{
  "arch": "fnet",
  "model": "image classifier",
  "dataset": "rendered landscapes of hills, water and sky",
  "train_examples": 145000,
  "image_size": 24,
  "grayscale": true,
  "crop_scale_min": 0.8,
  "horizontal_flip": true,
  "color_jitter": 0.1,
  "targets": ["land", "water"],
  "num_classes": [7, 2],
  "norm": "layernorm",
  "norm_position": "pre",
  "hidden_act": "gelu",
  "mlp_ratio": 3,
  "parallel_block": false,
  "inner_norm": false,
  "patch_size": [2, 2],
  "layers": 12,
  "width": 128,
  "positions": "learned",
  "loss": "cross_entropy",
  "init": "kaiming_normal",
  "residual_init": "none",
  "optimizer": "adamw",
  "learning_rate": 0.0019,
  "beta1": 0.9,
  "beta2": 0.99,
  "eps": 1e-08,
  "max_steps": 40000,
  "batch_size": 128,
  "epochs": 35.3,
  "lr_schedule": "wsd",
  "decay_fraction": 0.2,
  "final_lr_fraction": 0,
  "warmup_steps": 8000,
  "weight_decay": 0.04
}
Rows from block 4 of a small image classifier, named by matrix and row number. Rows with one number belong to one neuron. Each number is 128 + 24 x the weight over its row's rms, rounded and kept within 0 to 255. All counts start at 0. Numbers have three digits each.
After each neuron's rows are labels from the 100 images, of 14976, where the neuron reaches its highest value: "lies over" is the class under the peak. Only what is clearly more common there than usual is listed. The data: rendered landscapes of hills, water and sky. In brackets: how many of the 100.
# fc1: MLP up (model.blocks.4.mlp.fc1.weight, 384x128), inputs 0-127
# fc2: MLP down (model.blocks.4.mlp.fc2.weight, 128x384, transposed), outputs 0-127

fc1.15:138124089120143075103166130111140102156127096111130070135160188144133164135111151124140103117148105143169139183141124109112139128102099081100134131093106119134134113121157153169122126075102136162154101139098101121141134123142151126119125123184155109119158126178141147129133156135121112072152145103121128168145094139101128137092161128170109140108101097106121150132112118115129142129123
fc2.15:135132151091101114134109112130119119143096122154140135082101146137117141164127173111121155130135105084107128096114145145155100165132128154092159111146143104131116127053073145098123119177118130144177114118125135128133159133109150141164129135085131104110119130102091144144122132140162188130132143141131183113131147126114108132133112141169105128131162146117156130102138074157080082133127
lies over: snow (46)

fc1.207:130166140133059139126109135131103122156121140097142105134157142132110143130174113149108111096093156089105108132097140172111145127131197133146115107161132102166115134143128130165122171137126129147133102098070119098157138084117150103132119152154113150121138128089173159108147158111123138119116125126164107119138112095128119140072083142146154128106116144114117133075105121153116169138126
fc2.207:065120143116143125134155119181111127132146132140120109094136106118136127102137134125143084154127119110083099121118104152145146136104090136160100104097120107155100152131122122086208154163138110123093140132169161125136112136095157165116116185110129156113134120104178097137141126127158091121147146133126114142157149150124118151082130142154135131093144159103108080107142095142103151122134
lies over: gentle ground (58)

fc1.151:169149131137122102126180175135088135106106104131134138106121105085151132113119138161118127138122119116166121137102107142139137081065164157145115108129147126111109130133123115072102142134169153141061134136149134136112143111142137160104089106124059120144140124094131115167163128131091133153153145133129159136147080100112147113109159116144130142147120110109171100122139152147175148120152
fc2.151:051155164123087127114152171120121106139132146167139085144122146126149119097165088146139128131149110131119156126125131184151145148124102123152114117123124147114095134177142162098116118145123107113130128112145193113168094096155114109167114135110091129109122099117163156176143106108142117146136113097120157117101133102113116103156111141141112156136131151119143111139184118095104119109090
lies over: steep ground (34)

fc1.271:162108095125139139149137146132105143085131155140119182142124128142146133157126169136119082137103081109103155133090092106141159103099201131129147129113188132103114117135162123154107116088123149115148092074143123079139133136108150144120133133165145122121152134144126100151157138129133170116134120111151103146106076142118128128114131106155115130118071138115138111120109087148114088142092
fc2.271:061093107150130109097156170151119109128110125137126081163138095119087104113128088116151107136147087132104136151086107156130150115136131107161134130133157137140141109185150124127137150133108113081152117118136154116155143114158131146121123098121136211122143151115162109151127099128117100127138145125141131135127106104129127150138107146113139093138127132176180073121161106105152142173115
lies over: snow (32)

fc1.218:101101102161070116114151142125139114118111101101117183164172110051132135129134113123119111188110124116128149118095148141164169154123151101100120108161147130118142147183152144150125144138142117138133123105151113130146132136152111141133127083163086161146164140135111054162130125109112134148127150137127141121113111103137077101119151152093113125123106137114159087128110123121120121132140
fc2.218:179082124075125139120151123109142090146114126119127155145149118129144076137127186117124124120154138148169107115129140122141090110135078126128134118164117146119106178096122147161090184142125115118149103151143104127128129104069141157090127114117162125147151125111120133121119139162109151139119173160141113114172144120123128139108124093120092125128136107121065129146128162150129164126073
lies over: sky (75)

fc1.322:146103122125113128150148140140149131089117094149136078134166149114129134143155157135135089120127133128129098109097114127132128155143139124150167125102162100183148148116106155109124157088111127109143153100144124110104148120111133140125123125149157085166109093080126115134137105162105141161134154106197077115149132153105110112122111102159168150095070114152126053135123136131111130112121
fc2.322:158147143156098112121115122100110122159143152124118132153124094161130135126111079119118137163156143141120188134138163148107116073110155122123105153146086121121111103130119111165134112111185135124138113184109125123153109114125100114110124093071104138102108138130102135144158161113126153127117140175106152130109129139165108127163144143065115142128124131123108220105130136127139118141114
lies over: sky (98)

fc1.249:136120122149157075120121114137097139146169139171160120185137110115136151129169139126134130111166142175133119178104110170123152104111118099086117131136112142115124119121147121128119163120099152129157146137084119085115102162148093167107091104138146112115121119108145129154133163074118186111116118148145128148147111160109158133141096123111077103116116123160121091110115129129166094136099
fc2.249:157122129118090114131136137151106090128075132089129109083135130159130146113155154127101123130133162100151099131105143114154114125157151147144149096128134087148141137082141142124123092111151155122129116137104130136149149091107142139156142161116178172149154126116117137128171137155116101156169138122148150122128168102096095158123091092140085083126144113117070163142149118102068122127142
lies over: steep ground (33)

fc1.164:156140127135113138158125139178082151088126112154151139132118153141119141174164160125096094105149115138131130115134102153067104062101106153113130155116151188125122133123094122115101148125170179091127131137094106080153141091128095162115105107141122101136093120098143172170112132110143130126127104120128119094158145131123109152130125125166157109113143114133102117124115123149115117169143
fc2.164:202112120125209139118115140120168141132101103141083106101130133107121133132128166124129139104149121131130143157117143116147123157133096132126135118171141142140131119073125159145143114127131139096163114127125146136081114117094157131092097148114157124125143087125133132119152135152122118108081131129124115144158092124062127153147167107140110120066132124114158143143173114116177086110120
lies over: steep ground (42)

fc1.328:144120120161106108116129122172086102123130121105147118183164121102111119111137149121112123151137123141134094147114130135148176121168153077103079117116149133088134098157159126127145124164129153099141113147148137117170114112157070163124131117130101149075142100149137128156167114095114124133082144154204109115141108084117144114121120116154129118080109116116111132113135128129135137149086
fc2.328:150176130137109141091137147129125123148085124071128129163125114100133161130180120152147119093115132125165096088152115116159110128131161084136135117118119102127099105157106098107131109172136144105137137119094090138110144143125124131159120143147094165105157123155143120128199148136095122094127136149152144121125180121078120190133175094108163130120098112112110128134113131125140157122140
lies over: steep ground (51)

fc1.185:146102132135115135110098175150140123191162149131126144102158156159200135107152127150116145120121106134101127132118123104111102151091153125156125112074154082146093118127125122091127087123150114140132120118119146140111150116188130169141080101142134108126104119125151085139094108124129149113114102102102158123125112095168106162085137190116143102156120135144135146137106124115124144104129
fc2.185:085127111085149141143194128120152124109135136102127152156094152076143126091110067128111105127098129149138092121138111131137135123144125134105107165121124142149085150123129152182130138130087110088096172123137123115130126172169082126122130163078166160169105163127139127125125129122121133098152125149125114165134084146134171118129098124133112166128118105137142128107128130122174107151148
lies over: sky (88)

fc1.21:123100101128180108103123148112130108138172158115161107155122108079124144126085110118127106135092130136107133137117116183121160138094120172127125127070127111153101133143110136146156134150090142138148128173133154129133121125139142138085125158148111147121100151118135146120110107086110177150100168138170106155142128114135193123102109139132137130116125155106070152085125107133122121187121
fc2.21:060144092112100162094076124134113136137140133080155145144170108125087157153127125112089118142127126118121121139141097157142113139127072159156118130123106150107127131181100120119121107154160134125115143129138116161173112112124100113126131165133117125121120132123204119136182173137139098162122134133156092124138106117138132108127093130145134122128144121072117095108153146156120129181118
lies over: snow (41); steep ground (30)

fc1.29:117125077125126144105152142119125165081118072135146118122129110098146145113169142130124095106126130129158098146113130120132151132110159117125125154153155143105087146153117121107126128143112128105085132132123096121166170100099163163116161114106134143156116084145170071126100113081170139162126127116153101163128124154130102125095128135134106123165071174158113095142109113129140107160164
fc2.29:137104120121169127119160158125123149146090176154117138126097116121134120164138177113118165113111164107111177069120149096138107095136129088147127153130126178113124150079107118095157118118115129138145142179094113096142135122117133139126128126119137126147091096083134130105142056104184141157104146107150131133120175103124135130131107132140104103132126156124084147105142127157130145157148
lies over: snow (53)

fc1.229:123112108083096123119190146161129117110111142089102108112114112085155167155150152142142096144120123113139115138134118162150130143083139121144110172128135160150121162120135107127097088164170131103073136111115112138113148088161117115106133134114101168143177139169133063135111081118116131103163123128133135138133085101096109124128146138120156142149149113106130105095124156173130131143134
fc2.229:081145108151121131114130143117137124121085132146170086134124157111110128104163132118083101134136124128124164143135133152129096143141124169132153093144164150160091121131139138097088120178123084123120120120134143107146122143117140104148124108115187080148143098064118110164148171131126173147130114113107138159137134125092144129118107141159157105143129142151126048143138109096089117115125
lies over: steep ground (31)

fc1.227:107124132154142117075096143122138134102132101101147174163153098128137140097160136161120115127144095131140106149107109081139142151088132153137087133164171150104102145174132129147149134117102178130101148096136136126145133134108144124094143108110159107141120115143204113158115136092120118122112116132131115150132101122105136096095154158132093087159133131090074121134134110176145106152156
fc2.227:136104118183080133157142147149138118132120154151136130112097106127143127146109137099110197123113155117100191130118130148132106113125139131128114154144100120096115154091136139117165112108107137132161134185085073122097155162102124123123129157074127108116134091136116104101156075125127161141126121150128145082143182116145066152114122133125137116156141113116121133132146148137151115157138
lies over: steep ground (40)

fc1.47:111104124118115125079119170117147134144128146131166123122187207135128150150105107117123139136182096145071079125120103130105176132119121123131053110125149111134123105131127143147109111129110088186142107141081136134166144152125125103129111169128127139145123147133144115151120122117143129102104099105143135179145136118151122159084143152125151127109110147158152143098112126127108098137119
fc2.47:156148089109112147105119088116087122112128082141170117121118160136138130117123218128153168130113107127170105133145096111141097142145145156123153158148100138124121108073102128154128137135119138100140105133134115144112114089119147162089103135123120168135101121129118121120126116099091162162172105125147149103151124136113145086137120073160145132131193115125143112096107129158141129154142
lies over: sky (75)

fc1.212:151119144085144082145122152157147094131101089152131160119138133125133137087114123116103108143112106154127085134125127140157143126155106127098121127163146112136164089160117175099122146108138149184131147094119137148125183151128108141117144056129064092106139134126193104142115130128140136134133167166108117109139110138135137142113141185126116132088117136106127110098112134122129149093152
fc2.212:102094142171133098148091175070172153079127115124134120122122149107188105122127106155119168118131132064124139122093131143152136134132144107144144111137158111135105173148151117133107130186102141143094106154123101083138140104120125144143107104113122115125130104113139141188078077134188090117142122140122140132112150097130137124143137132107158159151108134127116132130129111139134152126106
lies over: steep ground (30)

fc1.353:148118132117080119130127140148087137127168134118154154125115150118140135130120105120107119157112163130130102159146133118101094121120124174099168080115102141152154177133149115076079132112124152118091108114102162135094161125120085171126109166139115156133120129181124141138117120108091126130159128153124137123119165138156135074110131107144135139109146087167135096121057167114138122150138
fc2.353:130168168106132135149133156112100121132132155104128104180182099091098119114157129116114059143134122184145114122091161105151147128094128096141118099125128153104125143173113089173125143098138131124146154147154177113140114143107140122134121120154113083109104136127122129127125130119155169116093171138103135119130105132082123142153139154105107143144070140121090126077130129149119113145130
lies over: steep ground (41)

fc1.293:143092106144127136116142151152097131096136105136132087144111128165168156149099116176115105159133110120142091106107101162126164098089111119158102179119110137117096153143121122113124114128161112143088127125152128100133134115132111163101116140122080146124113106138149116141117094167100149111163129128175155117125102118127133113115082205142158143156123124112116123082114162147109159171104
fc2.293:076160150147116084105120139126103178133116133119112101160081119122087105105156111119095143072148124121116170097115139137118094117140147126150135136151157201131113080131129155096162105146130106106113113149125101125098125132109128122109142111142161152104108145093111117169150149148131098119098121159168122134124134114159140132177152151116144135138106180143143105146181119097134133123128
lies over: snow (28)

fc1.362:123127149109111123141169122145124114131187102122183098129117117153126143090126120149111125135107103143129124143136135119117128144143098112116084086139120179127128188163164152140117149131159134096123096113133097126107132141133126106122116127124117126127126123113105071163151148148132148128140148178143114123127123156148099105115074186144160091129072114140126147092103105162136132110055
fc2.362:105118124126155162150129116115117129122106095100114120141157141150145063107110110155105152139097110143125174157131129152122130044137113142093128116098102126116106178149110124105113096199128130130099139148150121148083137094107113109109095162153123121132120129142170130089117157121143104107124126160097151148152158140166133187130163103114162113117150140126146108136103114113124138144148
lies over: gentle ground (61)

fc1.160:118131143127132150147117134104117154123139152163123133147157138144163141163137118145166089135105083116075175155100098148134161091127192130109100136103165133126128101132138107163136082106136138143147135084147123101118115154117131138098129136126134128104145122148103102134146167120156175113125087085117094118129061121120142122122121146125131133113079140110133090128123057145125131132083
fc2.160:087129132144158131101147151123111133114131161112169061150133090161110137116164112119113104145120091139117136143049125142122113108167147127144114168123147121140151081144120111116158131110100118143109116102114138109094126147139137113127120117134166188071159123114156092130171112132145119137127151104111161151109113120105105170161118124114124090142160118150133096141178129124133171149130
lies over: snow (30)

fc1.320:122093116127123137133126138137120183105158063105188156135123126103112128106146149132133146096128123116161115136118127138123126165153152150129140082149170121125089157134157151123094091154140142121114133101155133157093151113082180138139119096152159119163077095094089126134124133095117114125102116135147123178126138151114144116106135118151154151125133128142140059127103108083115101120113
fc2.320:179126112117123111137132142118083126146119209110122087153174120174108118116129179125078088116136109141143150109103123136149177114104160112120136149110124140124156115163115104102133161081126125149126139116131139109135127121105115119121137131124130142109138144128103131131118084147170182126128098154122120128131090101125105155132118159092128104138109127109127165123158187166112146190124
lies over: steep ground (49)

fc1.252:132099124122136105132167135149130150164168117065162108149136108117098156115124121140130116159174138139090130117110098136091115137129122101116125156123120139163137151124175140134137112087097137166115150110127100141145133091161102144104132095108137164172148145119109112108196184081130141082124075153127156145153097144126131134120115114149122137091112138122101115106126123163126093140162
fc2.252:099140102088094122141092120157125100136116156158116176151085126129097190115172119122119150148140099137142152158154147132102124132130121117129094152151146125119117123097129105136121112145141144131164103105120180130126138177156114124122128085080163129154151157076099160140139110155133104145151085148121107141106156144168141133122097136110126104122077086126094139159097115145133137166121
lies over: water (52)

fc1.346:145118114126107120111214167123098123137115135108142157138146122127145144067144133132149122143148087144115168153142129118096103122137122111141112112141158129155109142123169107148144103106117128134142092094099092130121184106139088148101152065133134168155095133138073105117119145117144126140095127148138123137151130064145098159133119143130133118109087119102110114138151117137157101164158
fc2.346:118132123124115125077088127117163161173096164108110160183126123153127095135121085121149160158133128134146136140107130148085115064176131089147142143150097127140129160109111142104095137157096097092102093156130118139125095126121123147149111167148104163122155128107077127098121130136119152154160157144146134095114134126100150129127091156157138098159124144124127122163092134141157122110151
lies over: steep ground (38)

fc1.273:126122095123119136139139161095057110131109175103124170143116152153157148156151106185074110088108139140178095132092126142141125162119142103155114118141119140146126130153100110135124148142116096088096143123118158147118101084165087123133095109119125201132110109151110113150157118124128165109134154126150143130123145141119138126129127127140174075148136127087158121123112100124135130111121
fc2.273:093115102152125102074114125126140129170112128177156130142094127178104163161093082105154108145106179117138188126154132194131092141135111116144133118069128109118123133123148110134129099156135127107164099125180103142118135116100136087126099143135152096120128127132122137173154128163147149141171116130115108093104144137083159128117126121139083135124143111137126122108130128108149108120130
lies over: steep ground (33)

fc1.319:145128131146145119129130132137174130149070135112129084115121133107129148103132133157098055120165116120130140149085135134163086171082121128115142096145136123133178157118106146108166118120119154111117156123099137128154125076151124123102148091133154144111137110085114107144125109160154130135131136114156090125143135164075118175122107118120105076162141151094097141127134142140101092146147
fc2.319:203126115156153136107142106137100132108154123122145189152158123140150108135139149100142183157079169153114096121155157109081110109150121132150131133132121125134072121109131115127063111131112113089146120162093126124106114143109091126116134148126142138149094135144149132108112154131132098122087135137142138151122151118162155103141141080127173139098131121155091078142102130135150140138144
lies over: steep ground (34)

fc1.289:131117120140158123116151138137096124125172127135146110168130160144122129120165124131101110112174128138144108197136123132160156089137080107140168159164144100124132078116154088126095125068093162135137121102135158132103108125146090187082113118100104103125143129145158156142138152125097130117114120117136155150155109130100181125118119095117120139095142092100160139146114116128140150124106
fc2.289:171133161053153116153152153123140093120130141106115133130131119119140119126124176097148107175116119144140084078156142088154135174136115132127146095120108120111129149126102154094106120136133152121140126150132148131140184140081143123171117159169135117107150110111103124118156153107122135148131135138132129110097187138085130111139091084126131133149128141087092140137116129119071089150144
lies over: steep ground (43)

fc1.77:127106123082135107134100146131165109151112151152129113147141153129106148102145119122125093149129101100135142178158087129113120147116127143134144092122123096161112154133137129137082130108158133141156135133105114107147214112103139121114117142157121097105128118137120157124161117138152124118052111148173089080136131106123151154084093152173178101117127099150147122152142114114110143116160
fc2.77:149115099133138175136102146136092163140094108071153162134141174162081141150119145098094137153159164127158147129151163096090134085144147141141135117147115110162134106113133115112152076182083127081103098153138118144120113111139142133139113131138125122120128105119140128131105079166104133070149110109152134156129121144065149145133147115155114142133136113093128109158120121115132131135132
lies over: snow (31)

fc1.104:129145108130117137108131147134107146126157123133143082133165120078166120125120148150119103098155158161132126138110123190090161102114114133124063150124135172143094121154126128113113149125133120115106108120147134128150135099132088115106124159111118138137103136094175146123148136107086118112131067117133134136144099104133145123133072164128195134132069123087138127121139159090130146174141
fc2.104:119089129124150142089163130140133138134157192128149120146127126090111127110139128140107071102146141102124124134085096166104126093146137109153110120132133146117123128154146118115159154124101149053084130118155109116169124114145138122134126106087133154124121133134179117117109121144131085107132103123136131125142146121102130149161129156083140142134118083100124148153228164144126132126128
lies over: snow (38)

fc1.24:122109114161155127116135129165095180088128088174105117148184162141133115118131136140129075202104125133120148140140111135089149117123117138112151143129138073111116127136129130112081127090088177163119130135099124107117137106122137142128116137124110082136131116159117181141095128167088154164078094134120130098154092122111123155115131122154129137127133120137138133122132149158111097166144
fc2.24:138095115110129128147143103112148111159174117117119125136101146122131132159107132119136106113184192144135148117132148125119132111097138133150080143139098193120103146148089127170172147172123125076123130132151110137114142091146150121108137138145142091119123116147164161170143154134142096063099151132154150111137110158106137119144127137121089116096090100099111141105136084135146120092112
lies over: sky (91)

fc1.152:123094138129114139136108131132144169108140149113141113152152188128161135086117117109066119120168123132085110143087105174096183082133145134127117087107097105151134146156123157092096113120166131124104138139110113120154124133107146111126121100126122127148160142068138168108138110098116174123115125160169113153159140143162118141092119123155131082112115127141124149104116132099132144172120
fc2.152:092089146097112122125157161163111129152150138117150125090141115165153102137113098118116127111148157113144104147101103157133114095116136154149124151107099150146134127097117118084157126133123106073103099111154112096142111137124149154125143135135115127120142144124145119148120112166140160120172117110133107176172111141144176107078133181136101065158147143104161116104120082172143133136095
lies over: sky (91)

fc1.175:121125114125122135151146143128137150131150135154128127141130139128096123170141113124139111114131155128112100124091114119143113132111141133150139119107155101122080133142106170111118147135110114116083085139119167101157124151166135154118112084143092159134159089161109148136123108070100121127113170107138152205167111162152118132104116143155102085145139139171123152085055114130159125107101
fc2.175:129081104115138098155156107114128109141147133141106120130105123134119174114131126101114140101134084146144173130175160140129109143164103141143145170158183109160151136129149142080172172092128126148143179102124164072122131117134144100109139100110154099120121126149126122139091148131120067171128090114135135124134103099144172141109107147091130133130112117118137120128180127114104103118124
lies over: water (39)

fc1.326:121123111116153110159114154119085150174147143127125114196092138139124145090139120111086124139164139138162133172130114126127118133112112096104139088116116155135144153157129114118129107096157096144082157099099151138118138091143081163113155114177117110126108128106145172117135127120110188103092137167144076116141148154139168092131087142135147123107127135108135160106098136108104134132131
fc2.326:075137088127169133093179161146113116109111102101130100144116094115108116112117115117112139118144140150122111142131107163135140122139132109198140157130178115155116117154169114125124131128171109160080164109122135094147148104131124158119151092142164122142138148104147142084160086129106097122124093111165108141121101137077138114101097118130129103177126152128148142141121119113150159143173
lies over: snow (32)

fc1.138:102123115140158155110131120168162138127129140136133072153101126120145146122122102188093115147094109131126089122106129170150157115109154111122067130145135139110102109158120138077133115094150122131095139122109166142145143119100111173135077138124089153101140077150164133131126122135134111121130157101183132165160143139122104090099128152125136136144126158164151113079144111121155161121115
fc2.138:064140135106124087150147134149149112105132135130108125159135115143100105106123123089172144116107118122125137107108146103182099173123150101161119137113124139112126134164155147147130153109129172139122133094092101101103122127178128111080147192106135100091087138132103137139132124128124142113064087126126094108140146120144107140157149182126102163123148146126120131175156116132158137141122
lies over: sky (89)

fc1.333:128094095081148093091130139128136117176122145129121135147204129108128115098121111115109108123128151148140066135137129150147133120147181089152129185120112144119154150158137148084119123128120115141136114119118136164139132122116094129131102076135117112135146080123210123131104125109180139103105110143112134134111134145141095094096168133145109098120085119142138136124134094118136124126158
fc2.333:069135139083134108121154115090165116134149134130129143170154122175117090090139087101155201132120054104117132166120138139109144123131157131154147134103135151133128146154131147125085156124130173127149088167124138111149136113143138108136135119149114135082121157110166145112124112146106116118090123163100129087130143119141112145083153143123133143151103098118146119158126118089110122091134
lies over: steep ground (32)